A small segmentation model, trained from scratch.
Model: 19.2M parameters, 48-pixel images, arch convformer, norm layernorm, activation gelu, moe expert_choice, num experts 8, patch size [2, 2], depths [4, 8, 4].
Rows from block 9 of a small segmentation model, named by matrix and row number. Rows with one number within an expert belong to one neuron, the router's apart. Each number is 128 + 24 x the weight over its row's rms, rounded and kept within 0 to 255. All counts start at 0. Numbers have three digits each.
Before each expert's rows are labels from the 100 images, of 14976, where the router gives the expert most weight on average: "responds to" is what is common among them. Only what is clearly more common there than usual is listed. The data: simulated fluorescence microscopy of cells.
# router: router (model.blocks.9.mlp.router.weight, 8x192), inputs 0-63
# up: expert up (model.blocks.9.mlp.up, 8x192x192), inputs 0-63
# down: expert down (model.blocks.9.mlp.down, 8x192x192, transposed), outputs 0-63

# expert 0
responds to: crowded; cells: ten or more
router.0:128136127096110087130085105082113127082116138134121132088107144089116159139116169113127104142109122097147124149136106145169143107116113111134154124170121098100120110108159128136104149119142107
up.0:169139118109142153128137147138138100105131118103141135163105143111123120119162054137195149119123139196092102093142098101129148136145147135123128137088158138095099173130125146133100120128133124
down.0:125109122094123119100088111087154118115141145148138132125116151129152140156078186143127165126129101065116131130144125144166121104113121127139101118083090141129161111141244112157154130073135139
up.1:125118127164175127146129120094119138122098121188115096100133137099055108067130124145127156139162129103125122126126100128123129128169128125111101128095144141102136121143127115128141148130086127
down.1:083118123127108128148116177145128097104145127127121131152127134107107198158113162135143134162124116132136142080147124125128107130100130109129129128128114145132100092105125125136112091146129129
up.2:141124114106155152107138143167084139163085124124146174154091170130136109125129130150115055117120140202113101130124123139114120140131143144136154101158055131159127125109100115176084122134133144
down.2:147096146134104134123160136128132133108136120114134114137139107129150123128126131132130201171069114145104109135146097124098093105126149129173133133117113114118150135139107104105163149195136129
up.3:125113135139162116147128132176114127125140133082139127124107128117116116102131163133143061107107134161128110124147041103129100168130132161161117167159122129189122121103128143136096094139116089
down.3:093149138143116092122089107108132109082138126161154117143130134183103130132137135124128156166132153162113138133136161070146124115127124133134130084071129115105148142176132089152183133153150128

# expert 5
responds to: few cells; cells: one or two; long thin cells
router.5:150143103132137151114132145089115105129133135155125089143102129175119138139132151162116133150154111123143159108098120100102127148093104156112139135083120136127188106107116115164161126119090140
up.0:127147161127132104149126124126080178106117131118080154131132122148130117145137124149109090133101157128110150119138117119143075132120109136170115131135113111121139096109107100153095105104108119
down.0:163198164124109134121141116137144135126077128089141119124143118079112096088134151140135114113141138141125114111120145103127089152136194128128100153130118153132134163076091113089135129139129138
up.1:119120127119140130127133128148115161063123135128083120147129136127138111130091162116144138075149095148122173047124119116142119148114151120137103157114130135117130153060119093151116141128117114
down.1:153157127126115157109154127149112100122116132096106149133121123131123094095134118089143115097168126132129146132132142139098116099127174160165088153200127148165118134104149177128083147121137158
up.2:093140150156107131110128167088150147109139136117129121120113106164156101139145132107131160147120119106113134095121121104127122138110151123131097144126129088083140127158124104155134116093097166
down.2:140167162122174146108159118151101118120048113111095138078162145110101106079149122098118116126129124134127133122112154092088123128119133127121096138105139138139130151117117116082088154155180130
up.3:126095152093108127120095136111106128124127135084125120094130127097125118152118183096156184149124128145087134124095148128129120140114151128117123119144128136129140078111131099131136166134109173
down.3:145164125157098140103128128142129098145127131136108154092125127166130163143095128134144123153132167168093142089142148110154128125153168141115097140148124128132114130138132133133132153124066122

# expert 4
responds to: few cells; cells: one or two; ring around the nucleus
router.4:164124150162101126153120089163177128124163124139110116106139066186109144126109112122099172103107124106113151106097134102136116138139111106105157123148147119139136167155137149128146117167102134
up.0:158137127143130137188174134125101160123102130097149116098137140143144108121127119133148089119143124119159133132127151125131086122136154134146116136137129124177124163095124120148097119144177164
down.0:089100080164106092084131130137140117123205135133128080114131111136109094159146096108127177105100131087126139132110130125120168122132101128116168122080101124116132137112124140126120120178128131
up.1:140152140122147123132127174124108117043110138097123143130117069154134122165113131147127145154144110074156116095128092129130066099158115155134110094051071098119144140111150120198125143127126128
down.1:158117136130137139116131153120178139173129162105129104128113096112140159172094155115139104146105097093131120131128102125150111116094151080129099115173127105149127126103130115105149154128126129
up.2:117166182134151165122132149111112166045106173131107122157138091126118103142127130163134131111124110167127122126119138114114097115152144132133141142074159092125113163148112127137136147130138132
down.2:128145130125131187101147137115130089103148112084127124127138148113118126122125128144130118135099120078132129113109047121091093140122142139115126153129133131148123146143122153122154124133126128
up.3:096129146125136126181141128147131077121132135129119133148117128130129077184132120129147153135159127126145149129142113139106109128147137128153088129091146103128122128120104179121207165138125150
down.3:078129132177154093118128131101194107124121121107115137137127127119139084159125136133131061150128128113117129169136129128090128109126143127137106117131180126152148120120113080129126173133128130

# expert 6
responds to: crowded; cells: ten or more; long thin cells
router.6:125143143102114148114148141099149099129087155118107113133131147136133158126125126109117102122114067151159136123146164163132117113113125122155132085135106135148099105125139119105129154094153160
up.0:145129129158145151128128108128129136144091128128131131130128120127106146128103128129092154103139093190128128129128128083084119128127129128163183128130147073084090174137137126142121107089178129
down.0:129127130127121162132128129116128196150157130182079069130096150112126140108128182131149122107136151110124129106207134127142128130129105135050127180113058128132158132129127129145119128128166158
up.1:099102135115130174172104096138136121118154110139155157082154128103098179113119109126155114131094114119129114139141132124132154124124112152162103169135135089144046162152124127148094154123117142
down.1:074123106142144106107131121128123117121101110139119130158111136125104116130151124112147082198129147133152122141126100129122204092124076138098133135110129156083102166147110121135144130142162115
up.2:128107139158132129151162186128128128146131131130129164150128135169114118141171148148132122104113128153128119155134091128139088153086139128196175108145155126130110103129130129128152109120122113
down.2:130128141128088127105117128129158197099128128111128131071130173117128128128097128128128128129160128124098111128128128164109126150141128120131082118128125128228127129153178129128134131128138134
up.3:088102128140134168155153100152127100137146118167122149137128093096131119127127163101126132147157150114129123134127143099116157128123122128142125109137131141146159133121121130140128084096110122
down.3:162132142106119106135123121102151139126132157098135114130114158109144124169119157151120127134133096138152135158170129184145160065103093125146094135125111132136098096127139146109097178128124117